From a checkpoint of a small image FSQ autoencoder.
Model: encoder norm batchnorm, encoder widths [16, 32, 64], decoder widths [64, 128, 192, 256].
Data: 195000 training examples, 13.1 epochs.
Rows from block 0 of the decoder of a small image FSQ autoencoder, named by matrix and row number. Each number is 500 + 25 x the weight over its row's rms, rounded and kept within 0 to 999. All counts start at 0. Numbers have three digits each. After the name is the row's rms in percent of the matrix's.
After each channel's rows are labels from the 100 images, of 14976, where the channel reaches its highest value: "peak at" is the part of the image that holds the peak. Only what is clearly more common there than usual is listed. The data: rendered made-up planets.
# conv: 3x3 conv (decoder.mid.0.conv.weight, 256x256x3x3, each kernel summed), inputs 0-127

conv.113 092:494518499551509451488540480474493486487513523497501537548526486503515490502475480511480529514490512478475487490556492487474500502488475497506453511531536480499497472492490520482531522525516459495529468496463489542519505537520524523522474500479480482476498512478494508487541447524532482498530513499496482488468518495503470492506492554490521491525506477480530451526523479508533481521474
peak at: middle right

conv.30 130:457537500530476468473528483467495492511525522477457524508520480506538474516480483509525534520485471455473511533541497522453494487460456484561468512545501517482509521492479534464503541509512493497494477500463492502505456516519517535531509508476479479490480503493500551495489476499478480519545523530459518454483495486475490473523503565475512513538502469442540502554554502528538510509502
peak at: top left

conv.217 053:501522487478505505509486492476553504449498507551477503540508531489498535500548524531507525502498489496467513512501498506464522492549516475522491502492518495556441509485581480511492481529469492496435505480493494482507462533550496470496525480469503540516494485484522494491537493508490508512462507486452498510537511487486497496496534449510486480525471514516493464531438487505520495484497
peak at: bottom right

conv.232 076:483538516534502500443522522472507481481512524506490535483507490536554469473463496491497523492502499485476478512528490505500517506453502491532474520512532481505467487487477484452509502489520479492524503509490497547492488524526496553537510506495506467477518509536483540514514459484500532521503511500466497469490548470467471518527501545519511487488488502494501480505499468509525454494522
peak at: bottom right; middle right

conv.138 078:490527503518524524504552545502495471493532481527503511491508488470481521546507498467484486469472513480500482517501475474517540461544464521517435511443464501538491492474506496468490469505526499494522503497495459528529505490487490524527458502457507521489488462480477509518502468491521533551495480505511543483486512477487542498505538488510464463478521521528534520525510513486487523484502
peak at: bottom centre

conv.141 119:476547484515529491529510494492439472435485465511552482511537477505491527505477504501462455488486554455514475461526522454516541460508494492496520481486509525486476467497488502495537520469512471484530497493517455525486529483471486490488495502453491509477490518494500475456483453518543453516494522471531503531480504515514502467493518516503469492480520513506506491498519481482534488500455
peak at: centre; bottom centre

conv.140 093:497524476492480463481553488524561488504515474507525547534517494507477524538545470476521579508508497491469506504521502510454518500495479472485485498465507481490502496488495483488501495508507492498459501514487494503517502526517531516522514468521456491508498496500536521478553484533475505502498471488494493502513489528489503522495488507505517508521491472466543453551494499489464521466501
peak at: bottom left; middle left

conv.221 113:525486489523491491477466472532489540502528509481491492500507520440525521483488513503473485475510493557478482546489473500505479500466514515493499511492478480487524493521506517461490507533591468535536493488458495520496520486500524495489469476530499510488513492470536506490470473510458477494489467512520493514474493490520520476478508529497493508506537471485487551487532504493511454563521
peak at: centre

conv.37 108:444539505505499490492515507495499514494495469468431547525496464493542479526501521526506539535490488527492501518500500532465502508466523423570492515551489539491467571529503501485454523512538493507523490508501511480487484502487453482501481494485508488480514469484518506453516460518471469481533513506490494485516491503466450489537493547512478490544513493484526490508518539501520526502505
peak at: bottom right

conv.45 069:504525495527499490460501498488504510517545528507429542552516514492547497537462503495494518477457519511473509526533456482455519499492490484531467536491498476489518499497473476449498516511536470521539497477457498501498490503518497528532485481510496491475491487490524518526514459515475484526500482485491464512467515487451481460501507523527491472506505468494528491486532508523494533503508
peak at: top left

conv.161 117:445536511516497490487556513494504491517473459505523555498534478524517489524535500535499525526481549478490491463537533521490520512508465474525492512507463485477499511487495533521434507521510515472511516543521512532507503529472463485484495482453486489520539486518492473459551481485497490475489526509499504486522476506504455523526465520488494474538480466490551477513514499511514528525499
peak at: centre

conv.81 112:448525479492471505487468483495465513519510481459471513522507504499546490507511539518484483508498491499466447536524523511482487490465481529518515498521473495498512512496505525487445523510532491528498492517495512557498479538500500523501518429489477499493484489498497509483495483479485473489507509493491505486514478502493467487485498506501472482521471471495535477484547495545525487547529
peak at: middle left; centre

conv.253 118:500513507512467530511493492515526537506535490452477510516509519525466517511495453508498505498493509454559506489489497503486525445598477505498495494453499449478443530511511535513480487493453535471514507458516487521526493508484515480488510521481496508538467482491492446485522548514480467483496466491512476523473481523482518551488475448430489472535546490493542468480544475439529514505473
peak at: middle right; top centre

conv.38 088:502521513545482483481567517492528515469540521477476536503519491512502504488480449508517571485497494501485510519522486491455521505505464477535441502500537486483494532498472514444522508507540470503519498466453491522512508504535519541533477530525486469498507480461554518514528484534491478505531511503508505487522485479475505467544505522497559514539524468468542464509522513518509481490490
peak at: middle left; top centre

conv.173 091:461500540468522537475505504493464509535514498468413504502506507517517450484493544524503535507467531503542506480522491536475489479489491490546526522521505525450469532533508511443476506524485539477537490504464461458508457503488460522517512526473532484480519512506497533495482567488507454509513522528498452464541480501487476489531476470494496471541498485474518480486539521491508504505486
peak at: middle left

conv.155 083:484512496536485476523503532501508493485482483514526513550510520526486518606496447527503506487512530491496459464492525495512517514507502476496467479509456510488505507493480506548483517482506490484518520481522520567484492487526479486478446445511509495509501438497495452489513490523482511504498506479508515517517500499508471458514507504487526511503484504523476448468477487525507566493511
peak at: top left

conv.52 094:478534520537516489462544506475510488493528525494458539480518475504510462509486462517498558494490514464482474493542450501484499505463490471545470526539492504512498503483461518470504533516498512518489485509471448522529478517528486558537468503478498481497503500509504554502518480496489518566540510524480514456487500512455476475525490551492533505532474467473509497534541489513506492524500
peak at: top left

conv.154 082:489515509529491488529514501472519485483496501496541536511489468516486475432486441498515542531504492483487520484511481498494491484449485505497454496531579512471501483502445506519513523485495527495495481509519487516500521523508524529505494541543473506491484505503477524491514459500514512510530498512471508498454484518510539497484459557488505541498521487487498497492500472495526446470479
peak at: bottom centre; centre

conv.168 075:467524527540500474463530529449504479481502503506496522462531482542541482464461469518524501485503521464458462507524494493497502518446481466521493515535532488484506521472460499470519533464516451481500514508501524540495488528513509518526488497500497448498512482523502500494513474515474501524533520502467525475494509474486470460524507540497534518516469462477511488483510502519514495481528
peak at: middle left; bottom centre

conv.27 072:501483518507469503424544477491538515489502539478483527478491505519504460467502468538516554530517513520497523498518487528468470528495485475520494509525507455464505537523460528473490505523515501495515502509479503505526525547551522543519490536510498481544536523506531507524543508492500501481519516538494484470518487516478488521546461510478552513538504439467519480485515493511513476512486
peak at: bottom right; top left

conv.240 082:510513497459477506543497504480490494547500514481458473526488493486528493546501507472488447495482461472509487558489536506511463484500468539473510502491469491503468542472516508493517493477437500496494496493532512496531431497463514507505493476493525488483485502481463481502467505516503474510510526480491527511461509496516510519484476497496489472490501532506515484534528526493508577508505
peak at: top right; top centre

conv.238 086:453524492478452503506485512490462498534518493460461499453507485496537475433493493475499511506480477484514504545498525525474487491490441520533497501498535512463494551483475525470470517491510524521486510513515498496503478490455513506492516533499486511489511477477496531493467519493459467487498514510489543503483458491497517507512480515477487495516542476457540503511580511509515456490507
peak at: bottom left; middle right

conv.250 078:551457495507497501468488538547534525502504489497485502513469493503543506520517487505492491493510475585487487531452500499505472543483543505469488505504493460521521535518489464489487468515561477542501539485487545489481534498510483496512470491551504495506523499486546490537534514505486528463490484476509471543530486489498484514490503473542526508491515514542488492439486518504469523493532
peak at: centre; middle left

conv.212 135:467555496533478476459499510469469510475516531457478501475514479504550488494441481510502488497532501484483474532519497522474508488444502479561457487531530523510491529491492524461512545491530477517519468495495479549500467513509517515513480514468516484481503461503509536477449459506477476509541532511490542458469509484469484474531509572474509505520509475467495494530550487516558477511515
peak at: top left

conv.32 161:480517490534491471481506507479484505491512529489454515516507464498527500530452467494487481493509495476481455523521478490482488493470512479526437496514525516543485533487517499494539519492501469523534490476504494576492451517474519471503454479458517517486500443485485497488476459532480475512521515475499544485438513475485469483504516549488483504536504496482510465538527484474545509503499
peak at: bottom left

conv.248 063:487533508520505462473547473512518489461513499519511517532502513508478490564507490502513593500510506493502493477507488494469557500520477472517514502487442486498497489496480482488510512505526502502493502503475458497508539489551521547519526458512485476519505520494542548518531502550491516525486457510505478477515495500479516488517525503513529519504515464504492468523474504527481545500499
peak at: top right

conv.171 119:530471499492523509489480485500496504539499533504503463489493481506486485520481487497523457518528514462507542457501473512498474530489526504494504493513485507514517473512498501516527493500442531480476488519505493441497479497476480487486485532462530495487504522521467507498481530481498521489507491524496483500474505518507496525494484493481516514515501516468465540514488492478498539489490
peak at: centre

conv.215 103:461514515517508488445559490475512465480519533488491545494508491545509466467477500485504540505470497463455501499539473477484480496464482488535499545501520496516479488496461490470535509490514460483559493488478489512499506563526505539533522514488478491485472543505457505528519453495516525516510517502493505478476526481462482505507503542514490512524479494489527490513505472507535481483497
peak at: bottom centre; bottom right

conv.129 074:523479507484527542505485520470519504492480523530500443482505507448514546506476532476471436451504550495519439490478496486545506516546521489474502494471497497521526522483533480499493487486490495494480517493527511540511490469478494478476482474474545513481535461515507435538482489505499508495478519491525535518491504489486476506512529444526495477476489541515478493488474541496461491537521
peak at: middle right

conv.119 120:507481506486539502485498460495485510494505512514468491548493508476513484457494549511463499495476500511512474509507472495507505514520497491485500529507561481515498493526535475479498506516517469521521500478451504513504505469506496494505517469473494483492510520485511499502517501522502476489496492494510445491517514492496470508505529477518486482509492505509500495503491535510477433550496
peak at: middle right

conv.192 069:461507493515487522450469495485484521517506486466476506506503518548507484514468502543533498516504539475510531457514500512462505529512487478546512500520492488499527529541471515486444529496512525510513534491493527478477501509522467502482521523481499470509501502510506471497510534478454476465501501539515460502550459484473455474524507454488539519553485480448522479443530513542521526477501
peak at: middle right

conv.160 080:491506515474529509533519510449474488489534485527474527496500476492509459476481520473467475486448498490497510515501488477480492482505467524491495540513532530491460512476469467474547490465492452496526488505507497481489501517468500491514499525500496496453473519475487496482493471531517452520508504483476497549464524464517504478494518513517480492490535531482522500503501534479521505461468
peak at: bottom centre; centre

conv.152 112:487540489467464497470451477502479551503487533455470467525513527496535475483487535536505509536547494509527520508513525557460504509483520489556514457511519491496449541514548524487491540523467518517486480491491508469494445510507526469467515516472505486517525503496520520439472540511474439410496548510506473494542474500497464526531485517476510478537510468459506489521534493507536470543506
peak at: bottom centre

conv.205 064:537524496473481499525472534542472481480464506502493447490511536488485554505518475466523486453512471504504482509471571474515517523503521503508505466441530523499488490469516474526546498499471488513465540460527508500477489470487503474497474509537513518508503458497529490512457542517508504511468532462515532531553498496489505461502515468506518486462464500571463502506474487506483492474523
peak at: centre

conv.20 105:507472499507512510511483527518510507520510500508496498537500521523490485566524484518472524476502532518525442492468481528513471482523527511467515498501450483511512522506510506508442489527503534511486502500490470527515477486517474519499498429529513504486490475502519499519518537490492510516501480499510473521536495514509491501489496451505511478508496519521479426441504505512474555507511
peak at: centre

conv.159 115:484551517521478480511518506454513491495523525493460535520534530512502519554452467494510542466493479446467488531538503487464522472483472490529482512481493508500463493456501511491552527485459481487505491459484494525525442508517524519513494469512498487475505483490478520500488468544471482551499527472484539480472518452466488470533497535474524495505480493475505481578520471508526520493508
peak at: top left; middle right

conv.23 083:486508496533499489489518545503532514505509532476487499540514526499520536549487485512502523450478509487490485555507505483506508471509513482525449502440527503539479529502552530479510490482512485493540513459467486548516449481508500468472497482480520488484522454441504499521485484520454467502482538466556528479503494496480498481523533519529493488518486517472501460516521518506489516485519
peak at: middle left

conv.162 106:495529502500484467450533454501516501499529511490473529501516523479516489424512538493513560500491477499471529523526488503457524514491459489533504528501544482479479490501487498447516517523540452511514494485441513462506523519533535536528521527513473467495512545475520533496525485533482490490498503515479482477524494477481493494520516522509515496514509465481542544550506516518500422524506
peak at: bottom left

conv.241 110:485522503498492480460515479508466493510524509458487508475540524537528466487481549483491521499491513517484491482525504515471518521491474501536594519511444496477500499495477501457515534501555481520532488500472498445487506500523494530530543482502493462461500574492505518494495511511512485483523535500508487492516499459491457497531503524513526481497498491493520505497519514538512500510511
peak at: bottom left

conv.2 081:480480485500499497469511532507485475553515496501429514511500486509501478512496502458521491489468504468482511491530507475493486524531474472529447515509538501510511530504481476466514497493470480514512503521498506514511472514478489492527469529471513472494460480501488489532524505498507483501518511499530502510507511490487447469497522482515511496537451506477557470506526532503484521458478
peak at: middle left

conv.90 102:449552502490468503480535516489529495488512501501482529452500523506502490424488506523516578499493474498491533514510530512485535494498475474570516498497513504490455539488471500500483525489477511511515491501493488465535504490563498521520525555517492472503504509488487524520505507506468498498502526514511546472528495485451504492550503519511525499500489501479513511524514501542496450481513
peak at: centre

conv.180 084:513440524519513515477543504463539490520521504515487514459488483524462483486476457483486484487491527508491500460507465498505436520505504516455494547518493495529505489492460495496528464512498496481514497503501496512523526585485494540532465538522516534464512520490454481545523486498553526538496485515496505508453524471528497509510494476495527507501503510484489502483469465465525509473483
peak at: centre

conv.131 063:503540460482507483522495503490473502483483489484538489540481489474502474602478486500472479522528510512520502463511516491504516524486512514513467498488453504503460505493463473523539522489482489491516476523551488533474495518462505481462433460492516501511490475505492489451490458539541472468461503479550493543497526500505480493490514541523507500462513514495488487480488495478490549511480
peak at: bottom left

conv.186 096:484553487543489465478550519484503491507517513473511525485521445520531492483475434501517517493521507449495500534540496507456513505460483490527443494493551491524520509478473507464517529498509498495470496508504466521507473514478517535520488537481492481493500479507529555494504469506491494515527483501498511471480510493471495497508498580487522509526501466461522501543533489505502486473509
peak at: middle right

conv.156 096:467541495509480456475526468466505516520522505466522524528539476492540464514477509500465503525513529476488511492560506533467511482450467530507468497524506489478494476471485516461501523491518512486495440549494467526517455529490524536511509498471478489479524524512469562460499456516518468486511502509499498471447511506511480534512463579488507496516526472436518483537513477513526494536501
peak at: top left; top centre

conv.136 063:498505514491489535455465519503508515481476512498462466514486525502468503576474482513532534492530534501531480485498480500507519504500532474535505477466443493512494512508526484497493502530480566494486522475501460518502484499506498526505470472497519536539523453530519558549510544488504529499458477521530497486554494488458511485518502420505514505488479468513467479484478454509486540501521
peak at: bottom right

conv.235 131:523462514458515539512459532531489511527472479515513450499480511496489481520527515504486449501512532536539495472461520531558475512506554527457496484492485502504496502508524477530467467514462555496478519536540494499496477478473471486472479499511537514516515476539485490506491563467531526483458504506516478534554508512534502528484482424522494479475481529544446491435461512498473519499518
peak at: centre

conv.244 144:500505504523503504477517530511504510493523506513466484541495495468480506556481471506537491506490523475522540461510471506477533516545494476557425496499498500499485509516481485467502493530484508490518496486477485499507490511511483501521415537460534501505499456494509507519520509508507506487497487538505484481523500481482500467524526475491522478529525494500523502503498510486504538481496
peak at: centre

conv.234 097:477527508540499502472522484474522483476506520491508541488491480524499498537473478522502541500494501471492501507518468475509516461484492469518523508515396489520505485511488545495500513498506507492524491482479473502519533511525500544512527492479482497514487527499499526519515466481491526542535493504509507460465499510454512507512499531480492510494501488482510511531544460493520541512485
peak at: top left; middle right

conv.182 093:513529538478516513482467529479477514506487492486459490485499508485522487531478494536503485482529533481531472503484490528488527513442560482525491520486494534493478498497509491504509523515475497461493517480504503510479456487462468515488450493486538492493555428528518532465458506520492505558479515497475490487540496492462464470543498490502504484465486487517433545520492484495489502518524
peak at: middle left

conv.12 099:493508502499492464497489476480490508524494528475494509479507481498521477469478493484526470538511477461484550515530498518470474517450489504518496497528507512480489490493482507489543522482468484479511477503497523461484472521473519482493486551476498480491500519501467522465480489503495487472519504510469502482451514514506493511504468552465507525527520480463516566542518482484531492499499
peak at: bottom centre

conv.222 153:520488526499521519499490543508508505504495504526515473504489500472486496521502474513521478489510526505534541464478501515518514514514529508515450495487498495504501484506477482505487478524476528483500506515501481482503496478513472501491437549497535495516512473523495513522502527482523530490477484541515482504530501502498521484511510466502525485486512508528462538463457503506476520490513
peak at: centre

conv.254 116:498546509581502491474535555504481491477519497501533520508530481492519518536482461505502497467504535472486494513520480484494546481508473505540426504474498477525495491480492529457492499523560491516521500505485474557519503511486512512510450511466504497484519452490512527516521445500510507519494501513507533474484494482492532483511526529501502462502527484494547498520531495489530509500514
peak at: bottom centre

conv.36 101:484482500435494506534466518531454489560487487483466455479488518454507490470547551470512447503482460525487524495465549517520461539503492538520470521489535552493512504488502479535469490508488512516490508528536525480476469481450460451466472517504520530493497470488467483504443538476494510483460517516507525525524477492518487474491508488512469485488472516530473555485487542526485464511529
peak at: bottom centre

conv.124 072:457509498485472489468516472475510518505513511454465498484516493484510468418503499524524513527492505484463519525532483538440461498458483509542488505530534505481510524513485513475487536519507496487484483500486504496502470574513510523526483535503487503497485491492509521484491491500489477485534513529464509469497487508486493491504476520483492506553499438469533528505525500520536423518505
peak at: centre; middle left

conv.120 075:501506532520496472510557515495537506498488546510508484526508512502521491545497488470483485498481484474510485513518528540530496490518448508495449485479502452464462498469543476475543482489458488459519482491490489551538426483475533475493479489474516495513512481511476505515519506522506476449481494492488514493473552444537501551505476530462509456520513497487516475548490502480512531533525
peak at: bottom centre

conv.246 083:457507507515519506489518479451487477486509515516502551478514484548514490510466498498478502482493511482457442509532471484499465478453492490497563524508452528498479503477485519495532487458516463476556496497495498529497495550498491500511520449469502507460505530509447487495470449493496497556504496470480540480442525517486482490515492536489472524513495505468502476515518448484539522495493
peak at: top left

conv.191 090:480479513475517526506480501473477500487498497483435486522496483485516487477469530487491465497470516496501487508488480494487481511496496453525487522515562533491489554525514472484509507470499464491547518464504542509471475490465468450489468508474519501482489464482506449475484491518482464483529517483496488522489497478494461476511515483500470501525504509487514483470519537484508463491494
peak at: bottom right; bottom centre

conv.181 080:503510528487485493502536486500521461513500531552500521485495514521481463512496472485474555528481498489525487449518521487531495488512486488495523492533497472455444488479477506526549492501428533482512474526485441512553505510518515527537507484489506509506518556522473531529537513528548515529481532495501508513489513495496489503523458507502536494471497517501499436536507454486506511504454
peak at: centre

conv.203 087:475514518521469507490488536461508506545518494457463561488515505530521494502469501475507508474487480498486483533510503483493478491467493498525487537512513501524473515487487529469514508477548452514559504469485546530485492548481504506513498496517489487469503480495460469480475463513472479507518521481503526496485492451495457495518501537489498502499507524499533479518538472472521496485515
peak at: middle right

conv.55 149:489489503535495482504521527502503517530518527500440517537513491484517500524475477494505513484483506490486489499520474505480480512518495462533439509517518508511498530506516485481503504515498481511540484468470506541511443498493483474514447506481532503473496437474513480506514476526477469497533506492509509487492508476491461465519516519491505477557492506482531444510518523493510506488499
peak at: bottom centre; top right

conv.255 129:487524512541498483457528526504506502457482474481498534532515509553530505553500478528508559480473509512512476527502514491493524501494488438519521514500461471494494534524503515461492525503554458511522545459471523501477522494521501508496515474520485452527516497492560484488532496515469469494513527488503472491547483472496478481521511517500521503524486473506529461497527522501499548488503
peak at: bottom right; top centre

conv.99 098:444533515514476482474503513469487507539500510458464519503513475531551447495479504494519502515484493458524502508535503544466505496462464498547464516537529492472490533498475502458479542496498510494509511513505524519480439521474517528504522528497490459502490481525473518488497497484492475462519518512474501477498494486488465513504483549495493486544499475471553494497533518524515513501518
peak at: bottom centre

conv.50 085:533496484471516483515442503490470506515474525464492452503497488507556500499475517478485445496500493485532490543483512509499471492463552487488539503499529528516510508496535475507542518474459497499483502472521516447476436461466500457476537511499518498466495503505499494484448506501499484498524541461490488516463526521492477512483487531500476499464495543510455503507521526493503546477503
peak at: bottom right

conv.164 061:529513497516526492465540524498523470472490491524523545527507493544514492509512497507487532492482544497480481504531475462498502490509508471478499516500506446531512477506515467464500486515534475483503507486464492513500513516510487534521507484476478490520481520518527519519583460486523535507499464496508446520537551470483471527494508487503514494490503502506524454503494487491490505470484
peak at: bottom right

conv.230 083:504500489516489523478499498500473506469526498473465500513496514518525505485486534501504497508504487545501505525491477497469475489531473491533503504541518478471518535529481502408476503517593463524523488461464520464489525536540512538533504530508487491484454514497545466510511491490490465470535478533471467502535512472507506479487514483468518496539542489482566477468543519493546498485495
peak at: top left; centre

conv.104 109:443499519509530506492506500468460484555522507508465510535501519495498474523497539539498505500478538472514485497529511507510501482505487538524474515514486499502528475507479539479459503521472505483543475516455462531531491516546463540512485491454499457493482519506463532533489516485530494513521507556533464450530498519505485457515515493504501480502468487499499523485545511579478492546517
peak at: middle left

conv.49 082:490527542568489462498535536505510489526494470477500570504552513548513544522486471492515551492483526482486472502529518494500532493494493439520468510508520481484507482499505528478505502499527471482527510486468520539504489488499480501512494496490492462485529482524499493479543467512490510533533501474495499465505505504486438497540471531468525481510471491502533463544522487488501503480500
peak at: bottom centre

conv.178 087:528516484487523497524443478494490516516465494525529478532497495458508500495497548516496474537521512499538545457516512510506529503497545506487511466539520503518504428519538503519504517552465529489466464515490478457485506489477481499470517507488506510487515530527509527469495493497538492470486502516510444520511500484528491495479498508513485488465492518507472548531468482503491473551478
peak at: centre

conv.198 083:482551488482457495497464542520457492521511492471448508557497553488542518565520517488528522495475469507509525550504550510469512466507503510559479497479484510472475494495504509443477506548507477498517492485475481490492453514512492518503487491500518500492477467505525531506463501498479471511481512522486485493549507483482508458494515502491484454490493491512532498529554498513513524495524
peak at: top left; top centre

conv.5 092:500532492500476480506497559503473498544516507490476522512516501488545483544463486454468504486480508500503500532517509514483494509474490503529441524491512498489459514466474473460506513516510514526540500511506480512523444465463488515502462510508520508442532460489483541509498474512482493509465511488515518518489519477484486491520476529516515472484533529479513460506538496505504521477513
peak at: middle right

conv.199 083:500481482549502471493477475472482518464506542494511503532503455523542469502471483512509483509515489480507490517519452512451502499457507490523512489575495490475535479527487489439509537514552466502497491486467523481461508508509547530530533512527477483471468521517545524501516475481499472446548483495457463486490515506491494502474508549498506522543542481483534509485495490518520533500489
peak at: centre

conv.35 080:465472500490533521500477541482447501525490535493508469495490471503552472491506517502502439464498499482513485533487491533522441490436533520527454521508537547515532500499510489466487497494502483487542503506492510515465455510480465487491481548478529505465489463532469496520425507452508495488508513509493507461510511530494502487480523526509452490520483520517479541458528511527497505503536
peak at: top left; centre

conv.73 095:486508480493478484497494517505508500537514529499499498490512511531499500461489505467502492505504497475522491491512505517498508479538496486507462487488600501522480506477541492506517507490452519494503485501508481534517451500484520467502530512459517510498489473510468494508484521507499496488480502491511525498486521487497484522496514503486491482515483523476522447529500498488509481466488
peak at: centre

conv.174 092:469518493517492492488504517473490511535511540494461506517516488502539462514465500499494483511518501463497506483525496529481481515509517487551438502538543501501459531493491504492499525496461487491514463524506503531514429513498491485501472521466535469464487479508470487486498479508493474465527541509487507499486531487481435510522507542495511477541498536453523463510528511507537498514489
peak at: top left

conv.43 076:483495476471462500482458506521454523556516476463443479521508498508532449518499515486494462547506490527482497515508505545469451521487486533507489488529499521453499549486492502477475496512516541504484481542527508508472443537454485498521479490495500529482496474514503526476483549479502484470502491502467495526493487495517468509488469476503488496524515477464530453470540484500529529493514
peak at: middle left

conv.165 206:457555507544479479441542493468499496496522523476456540501528479526530477511451466517521543502510517454476498503555481502447514497460482463566484500524489491502496515502466521457512549515515476506519485496471478517510492538512515543532491516479494476483501507502519532492514465511483468508540517519492504466488494472464471473536502560483518501544492451451549488542551476509543504501495
peak at: top left

conv.70 077:474490501480455524439481494508514514501509504480423480518491542514488482528485505524518528504528506537489468482491508505480495505520485470546503482511495498482501561508505489486478503502508519509508488478492507542504483530564493522536484471497516512537496457502517497525498551520470472486505497503522508479535483478465459479540506449491526513526473463481501434476510475529517500499513
peak at: bottom centre

conv.71 079:460471543483482507471533489505539519534526517510395490471490511476491501475500524491530540515497470535499469527481489560490486504502499457538488499518475535467523553513540485470484489518507522475510497490472494507512481496514488512532490492496538517499535455503517521533464545518463507507508482534474525455507491469482481490545505485503489504543483463492498514536485526516484476522537
peak at: bottom right; bottom left

conv.179 091:509482483518510526481483458495512518472488490508497488499467478515468542452480475542521463511529523497514509461492486487468510504518520488483520473494536505557562498552518501535467490509518520511477533451502519481479546504513481490490521535467497548522502499482518466506498506477464498489501465513507463488512472492494512499505519450477498525534507484492478508477455471498523472474485
peak at: middle left; centre

conv.69 105:516494499562500482479491472485492509480524557487478513537502487521530475489456498509508503509506461482486494527529458498468484482489492499519492487562524469496510498520500507441533524523519475514513471474447506507507494535546542526546529504503494465474448541506518520540522478498502484473554494512464476480473527468482496508487512529478523507548520498472549486514526497500546497514488
peak at: bottom right; bottom left

conv.8 057:480530514505496497475472533492459497502482496451499481499515477484552455509492533462473478482464510484516511531522490510529500492435491512524462513520495499488477491497491502423485535510546515525515510521486495503495475485457514549505500526519490466490498492497499560476479486458527490480507537502513499499517492499494501506502495545534485473485516493493523517481556517509506494526514
peak at: bottom centre